Rows from block 3, named by matrix and row number. Each number is 50 + 10 x the weight over its row's rms, rounded and kept within 0 to 99. All counts start at 0. After the name is the row's rms in percent of the matrix's.
# convs0: reduce pointwise conv (model.blocks.3.convs.0.weight, 96x192x1x1), inputs 96-191
convs0.43 099:54 49 46 55 50 34 38 52 61 45 25 40 52 57 58 63 47 45 38 37 38 46 58 51 60 49 39 36 43 49 47 48 53 34 40 53 51 42 38 45 50 47 42 51 40 29 50 56 55 49 77 54 52 55 34 51 42 55 43 42 54 62 45 60 41 54 53 39 50 52 43 51 49 33 60 41 57 39 59 68 44 49 50 54 59 54 50 54 51 54 63 52 60 57 47 59
convs0.44 094:56 46 21 56 47 49 50 31 35 48 48 37 33 52 49 42 49 60 36 59 64 49 55 38 62 43 43 57 45 40 53 55 46 27 42 34 42 26 56 48 48 57 55 53 25 73 52 43 52 56 66 45 46 43 44 63 40 43 49 54 59 49 45 58 46 49 61 61 51 45 50 64 59 54 49 37 52 50 52 55 47 56 38 45 62 51 38 47 31 58 62 50 60 48 45 41
convs0.45 090:40 43 29 41 60 46 55 42 42 48 55 46 58 51 47 39 64 56 51 45 65 55 30 50 62 45 46 59 67 39 52 63 37 35 43 49 51 34 67 39 41 33 52 49 61 38 55 62 70 56 52 43 47 56 69 51 68 51 38 35 64 46 45 49 42 42 61 69 59 56 29 46 35 44 31 47 35 65 44 47 42 34 43 58 42 48 42 40 50 42 40 39 49 61 33 68
convs0.46 101:40 52 44 30 44 44 45 81 47 54 57 41 49 63 57 34 47 41 42 46 39 56 46 45 44 67 45 65 52 58 51 58 27 61 55 55 47 42 55 43 56 55 35 58 44 42 57 70 43 45 44 57 50 65 36 45 57 42 71 66 39 46 57 56 49 42 56 52 64 50 50 52 52 62 60 27 44 46 47 33 45 56 65 50 53 45 42 53 71 39 43 51 55 60 59 39
convs0.47 100:66 43 64 48 35 58 50 45 72 45 67 54 58 59 62 62 49 44 53 39 52 40 52 62 51 52 40 53 45 34 55 52 56 38 61 44 61 54 43 63 63 54 42 44 37 33 47 50 33 51 61 58 42 54 58 42 37 56 45 61 59 53 42 46 72 54 34 57 75 49 50 44 48 47 41 48 34 42 48 68 44 57 34 32 52 29 73 40 47 43 39 52 50 52 47 57
convs0.48 092:51 50 50 65 45 59 56 40 42 38 42 57 48 55 44 53 37 51 39 55 63 40 49 49 35 46 48 77 38 45 42 39 35 68 66 39 44 52 35 38 29 69 46 53 45 46 52 44 48 38 55 64 62 39 56 73 36 40 38 57 65 61 44 57 34 35 49 46 50 64 47 46 32 42 52 33 54 46 53 45 48 42 41 47 59 44 65 64 26 56 46 61 35 60 50 57
convs0.49 107:30 44 61 49 50 48 63 41 30 48 69 43 59 52 40 53 51 40 40 47 56 59 49 47 49 47 28 54 66 34 63 80 63 60 52 38 38 59 48 45 44 51 41 55 57 44 42 42 46 64 46 39 51 37 62 54 50 60 48 57 56 35 55 59 49 50 33 55 55 53 45 47 63 32 44 40 53 33 51 52 56 48 49 55 31 63 46 45 51 52 40 47 58 46 58 64
convs0.50 097:34 52 58 43 53 49 46 73 48 74 43 61 51 50 36 54 49 54 63 57 66 53 46 46 41 42 19 45 44 37 38 45 49 48 38 64 67 41 49 56 68 47 38 38 61 58 44 51 70 58 48 40 60 53 41 46 43 35 30 57 64 43 52 41 54 60 52 36 46 53 35 43 41 59 57 56 54 55 38 46 45 45 41 67 50 39 58 68 48 43 53 36 42 41 32 53
convs0.51 103:53 30 48 44 47 36 52 55 45 25 43 41 41 58 43 44 71 43 40 54 47 58 60 38 56 43 35 52 44 54 51 30 45 43 26 49 22 35 54 55 53 43 45 62 41 47 46 48 41 55 58 50 44 51 52 53 56 56 60 26 56 64 58 60 46 37 46 54 51 46 56 54 53 56 57 45 45 78 43 38 49 42 62 21 49 51 52 49 57 50 54 50 34 61 54 59
convs0.52 102:42 43 49 63 36 41 56 46 72 45 34 37 33 59 28 54 61 41 27 47 54 58 32 39 46 48 51 51 34 49 44 54 29 42 48 52 53 46 40 65 32 51 54 47 46 44 58 47 48 38 42 47 54 54 57 45 51 43 70 31 58 51 35 67 58 42 54 48 45 46 47 54 49 46 56 37 60 40 51 51 39 48 60 58 66 62 39 43 46 46 60 52 45 70 26 39
convs0.53 099:58 28 34 46 47 55 40 44 56 62 54 42 43 69 38 49 42 60 43 47 52 35 43 58 38 54 50 43 44 29 42 57 45 53 63 46 44 60 68 37 54 45 73 50 76 45 48 66 45 74 54 49 48 66 58 54 39 57 53 46 45 36 66 42 69 56 48 53 66 54 45 48 47 51 41 61 42 47 53 51 44 57 53 41 51 55 60 37 39 51 50 55 57 46 53 51
convs0.54 092:49 38 66 52 38 35 36 36 55 50 45 48 52 54 33 52 34 50 59 34 55 39 60 31 49 36 41 63 69 74 52 43 48 36 41 48 52 42 70 55 61 45 69 55 44 48 46 45 74 23 65 49 51 52 55 37 48 65 62 65 48 40 62 58 58 53 60 36 44 43 31 50 53 47 46 35 50 40 37 52 39 51 49 50 62 50 53 39 42 41 60 52 34 45 53 56
convs0.55 092:39 46 53 49 35 49 59 49 62 40 31 63 51 57 55 50 41 44 57 53 60 64 53 49 68 38 43 60 59 59 64 49 53 46 48 32 48 51 45 44 47 50 47 46 53 34 58 55 47 43 35 43 32 65 41 51 49 59 38 35 20 42 56 61 43 53 61 43 49 67 52 45 42 45 37 41 42 68 48 63 44 59 18 51 42 43 52 60 42 51 53 63 65 62 51 80
convs0.56 104:54 38 56 43 42 38 37 53 45 42 33 48 47 43 43 62 35 44 48 51 41 44 58 46 42 29 52 55 58 29 61 39 53 45 54 47 63 53 60 41 27 66 32 46 40 56 30 50 34 72 49 44 43 52 45 56 54 50 41 38 58 51 54 38 48 36 62 52 60 38 48 48 58 48 55 40 48 64 53 48 49 34 41 55 59 54 66 50 46 55 60 53 53 71 39 53
convs0.57 096:47 59 54 57 44 58 62 33 55 42 54 46 43 66 60 43 59 66 33 59 62 57 51 56 39 53 55 55 52 54 57 47 48 40 36 40 49 48 55 52 41 46 43 46 59 43 39 71 36 47 48 55 56 63 56 65 62 44 51 37 47 40 34 39 35 46 42 45 46 39 59 61 39 50 40 61 46 65 40 44 51 56 38 56 54 43 48 67 40 28 57 56 53 50 48 53
convs0.58 102:54 30 45 34 37 57 58 55 35 47 59 64 49 60 61 50 62 34 53 48 43 56 46 56 52 50 34 61 39 42 61 49 72 58 60 42 60 46 30 40 59 47 41 41 59 38 40 47 59 54 35 57 43 49 46 43 66 44 41 38 48 56 29 41 40 63 38 46 52 42 39 41 40 57 51 55 47 42 65 56 29 50 53 44 58 54 42 47 49 57 50 38 55 52 54 31
convs0.59 100:37 42 47 58 61 61 51 23 60 48 45 75 65 38 58 36 42 47 53 46 36 62 50 64 51 46 60 53 43 54 45 29 48 67 46 54 46 59 41 66 40 55 64 34 55 63 45 51 74 47 37 50 47 54 59 56 46 43 31 39 44 58 39 62 44 54 63 53 60 66 32 40 44 40 52 57 43 45 53 50 27 51 44 52 45 35 40 65 29 47 52 50 66 60 45 48
convs0.60 111:33 45 47 51 63 55 37 58 49 56 46 41 61 68 54 41 60 52 50 57 49 69 64 36 56 47 67 63 45 53 52 45 39 48 53 45 57 38 46 49 53 37 54 45 54 39 57 46 38 50 61 31 46 64 46 52 48 54 57 46 47 51 62 57 48 53 50 68 64 53 39 51 47 56 37 43 59 61 57 36 51 60 41 58 44 48 26 49 40 61 50 36 41 50 40 55
convs0.61 102:51 60 49 56 39 49 55 31 51 43 59 60 57 49 45 49 74 49 55 55 49 49 29 41 62 43 53 67 48 42 53 63 32 38 37 41 58 46 52 33 71 40 52 67 42 53 46 53 43 54 52 52 63 54 54 58 62 37 53 29 68 56 54 31 48 68 43 46 47 42 62 53 37 40 41 50 30 71 43 50 50 55 48 63 53 64 54 52 57 47 78 48 41 54 34 57
convs0.62 094:69 67 74 48 53 38 34 40 53 63 48 44 62 55 73 42 60 56 49 46 47 65 60 52 46 59 60 53 63 58 39 49 54 65 58 36 52 59 39 34 48 62 42 38 54 43 45 54 48 54 45 62 59 54 36 53 56 69 50 44 63 35 40 57 49 65 50 48 64 62 49 37 23 57 48 49 36 58 42 47 42 63 47 51 58 59 33 44 57 55 45 43 53 50 65 61
convs0.63 096:44 42 50 44 50 70 49 34 59 44 39 51 43 48 46 53 63 41 64 68 59 54 37 52 47 51 51 56 56 43 44 48 46 65 56 34 67 50 49 57 63 57 39 40 59 25 53 61 51 64 45 49 42 53 50 41 55 44 39 39 61 61 34 66 41 47 47 40 46 43 49 37 31 58 49 43 44 53 43 53 44 53 61 70 48 60 53 54 40 36 47 38 28 56 51 41
convs0.64 093:34 45 30 55 44 48 43 62 39 53 47 52 42 52 39 40 51 42 45 45 44 41 52 49 42 52 53 54 59 46 50 44 52 43 59 45 54 55 50 58 43 60 27 53 39 68 63 43 59 42 60 41 50 57 54 41 39 42 78 37 47 51 46 66 35 38 55 57 47 28 42 70 58 74 48 65 40 51 61 52 47 57 47 32 44 64 38 55 52 69 51 56 57 66 31 62
convs0.65 106:48 46 73 43 50 49 59 39 46 48 55 60 54 44 39 44 44 57 54 56 51 41 60 36 35 45 43 48 58 38 66 37 41 59 61 47 50 66 44 42 59 37 52 49 51 50 44 48 43 84 44 67 49 62 63 56 66 36 45 27 54 42 36 53 45 54 43 37 56 51 53 49 65 54 51 67 45 51 36 46 48 53 49 46 35 38 49 52 49 51 67 35 30 49 63 62
convs0.66 088:42 58 49 60 31 38 56 35 49 34 38 35 39 79 30 42 51 47 51 50 37 62 72 48 56 58 51 40 73 52 41 48 55 62 48 41 48 45 69 58 38 45 48 54 40 44 47 57 43 56 41 45 62 45 46 60 68 56 43 50 56 47 53 58 48 46 66 39 57 49 43 41 57 40 44 48 48 55 34 44 49 48 50 40 63 40 46 64 37 55 38 52 54 32 30 71
convs0.67 097:53 55 60 42 47 57 29 62 41 47 57 56 36 60 51 47 66 47 46 47 52 70 42 45 47 48 54 48 69 72 35 43 54 47 43 59 45 54 44 50 62 46 50 47 49 41 68 51 50 23 55 43 61 46 49 53 61 59 45 55 58 50 41 66 43 45 43 59 50 56 44 47 49 43 49 51 45 62 36 51 31 40 53 44 50 62 61 56 46 59 50 47 59 67 58 57
convs0.68 104:56 45 40 45 37 57 66 44 67 45 33 52 58 38 67 43 37 51 37 54 45 48 62 50 39 45 62 42 35 40 67 51 42 34 39 54 60 52 43 61 50 60 48 54 33 50 58 62 42 54 45 58 40 21 55 35 59 70 46 42 53 38 53 59 61 51 44 51 47 42 49 52 62 45 57 50 61 45 42 35 65 44 54 50 59 32 29 63 49 53 41 40 34 49 42 32
convs0.69 107:54 60 46 48 54 36 60 43 39 57 49 50 48 66 57 40 52 45 50 51 62 52 56 42 54 58 44 62 44 33 48 59 41 61 49 42 42 39 54 43 47 35 41 52 40 57 57 60 47 53 53 40 43 66 56 65 41 54 49 73 43 37 34 56 45 60 67 36 56 40 62 48 59 63 55 47 48 50 64 50 32 57 48 26 46 55 35 57 59 38 57 53 75 56 41 41
convs0.70 093:55 57 60 44 43 56 48 40 51 50 47 48 36 50 49 41 53 41 36 41 36 47 47 38 49 48 62 36 48 32 44 40 44 32 54 46 45 58 60 57 68 47 62 62 53 41 48 46 32 61 57 47 70 35 46 52 75 51 64 44 54 37 28 41 51 52 53 50 56 47 54 66 60 70 55 55 59 42 42 45 53 64 60 60 49 36 43 60 60 66 63 46 30 49 42 43
convs0.71 094:35 47 49 44 50 48 45 50 45 54 33 31 57 61 34 47 47 34 41 61 51 34 46 40 59 39 42 69 60 38 38 53 68 59 56 69 51 47 50 59 64 41 43 63 51 42 50 41 36 42 40 43 61 60 59 55 60 29 26 48 62 50 49 51 44 55 45 35 47 70 30 46 52 49 53 36 61 52 42 65 38 61 47 48 55 59 44 57 46 41 54 64 69 65 38 48
convs0.72 106:53 64 44 52 44 47 65 48 52 58 49 45 43 39 52 52 53 51 41 47 54 48 49 52 49 59 43 47 52 49 67 62 44 44 40 42 64 48 35 50 34 44 74 58 35 50 43 39 48 46 61 52 56 45 55 34 33 43 43 33 46 47 52 50 35 26 43 47 59 48 46 45 49 54 56 47 31 37 55 39 48 50 55 51 61 49 41 52 62 38 51 47 38 51 36 37
convs0.73 090:55 46 35 52 50 49 52 50 32 63 49 65 54 53 37 33 56 52 59 74 43 61 54 22 45 38 44 55 46 59 39 57 34 64 58 64 43 39 42 48 70 64 58 44 55 44 48 55 46 56 55 57 52 41 34 35 44 50 45 46 40 41 41 48 36 62 52 48 51 63 52 44 34 56 42 66 56 49 38 49 50 62 40 39 66 55 40 41 50 34 45 40 68 67 43 53
convs0.74 099:60 32 46 46 52 30 38 44 33 62 57 45 42 50 52 38 54 43 34 44 51 54 54 26 64 52 52 42 38 77 42 45 47 53 46 54 48 47 49 54 59 44 47 75 48 47 54 57 33 63 57 35 63 52 47 25 62 50 57 49 46 48 53 55 40 62 50 72 46 56 55 41 41 62 37 63 48 64 43 43 59 51 39 55 46 49 46 50 57 49 45 62 37 59 53 51
convs0.75 101:46 44 46 55 54 35 51 50 42 53 46 38 38 43 47 41 50 37 43 41 52 48 70 44 40 39 40 50 50 52 44 45 52 30 47 52 43 52 59 42 48 39 26 25 46 59 39 54 42 60 36 58 43 61 48 54 48 56 55 50 70 45 68 58 42 49 62 54 29 32 56 68 66 61 53 66 38 60 63 59 64 62 44 52 54 35 44 53 57 63 48 61 53 44 25 50
convs0.76 102:70 44 61 53 56 25 52 37 59 63 57 67 49 45 46 54 35 32 60 51 46 48 56 50 48 51 54 52 42 40 58 40 45 28 52 54 56 41 44 50 39 61 50 43 44 41 47 50 63 52 58 42 33 44 44 62 52 42 60 39 49 53 48 49 41 53 38 63 54 70 50 49 59 71 40 45 67 39 30 53 62 60 45 44 53 48 60 44 68 81 55 68 53 50 52 49
convs0.77 104:61 62 48 48 60 46 49 54 53 38 32 53 41 41 54 59 40 25 42 51 47 58 31 41 50 43 50 39 32 63 62 42 57 22 52 53 48 49 62 51 50 51 65 54 37 51 48 47 51 52 63 54 56 45 37 45 48 55 59 49 54 44 44 58 44 44 43 41 48 72 45 51 59 47 42 42 54 52 34 38 65 37 45 60 53 43 56 71 76 60 37 44 55 42 67 61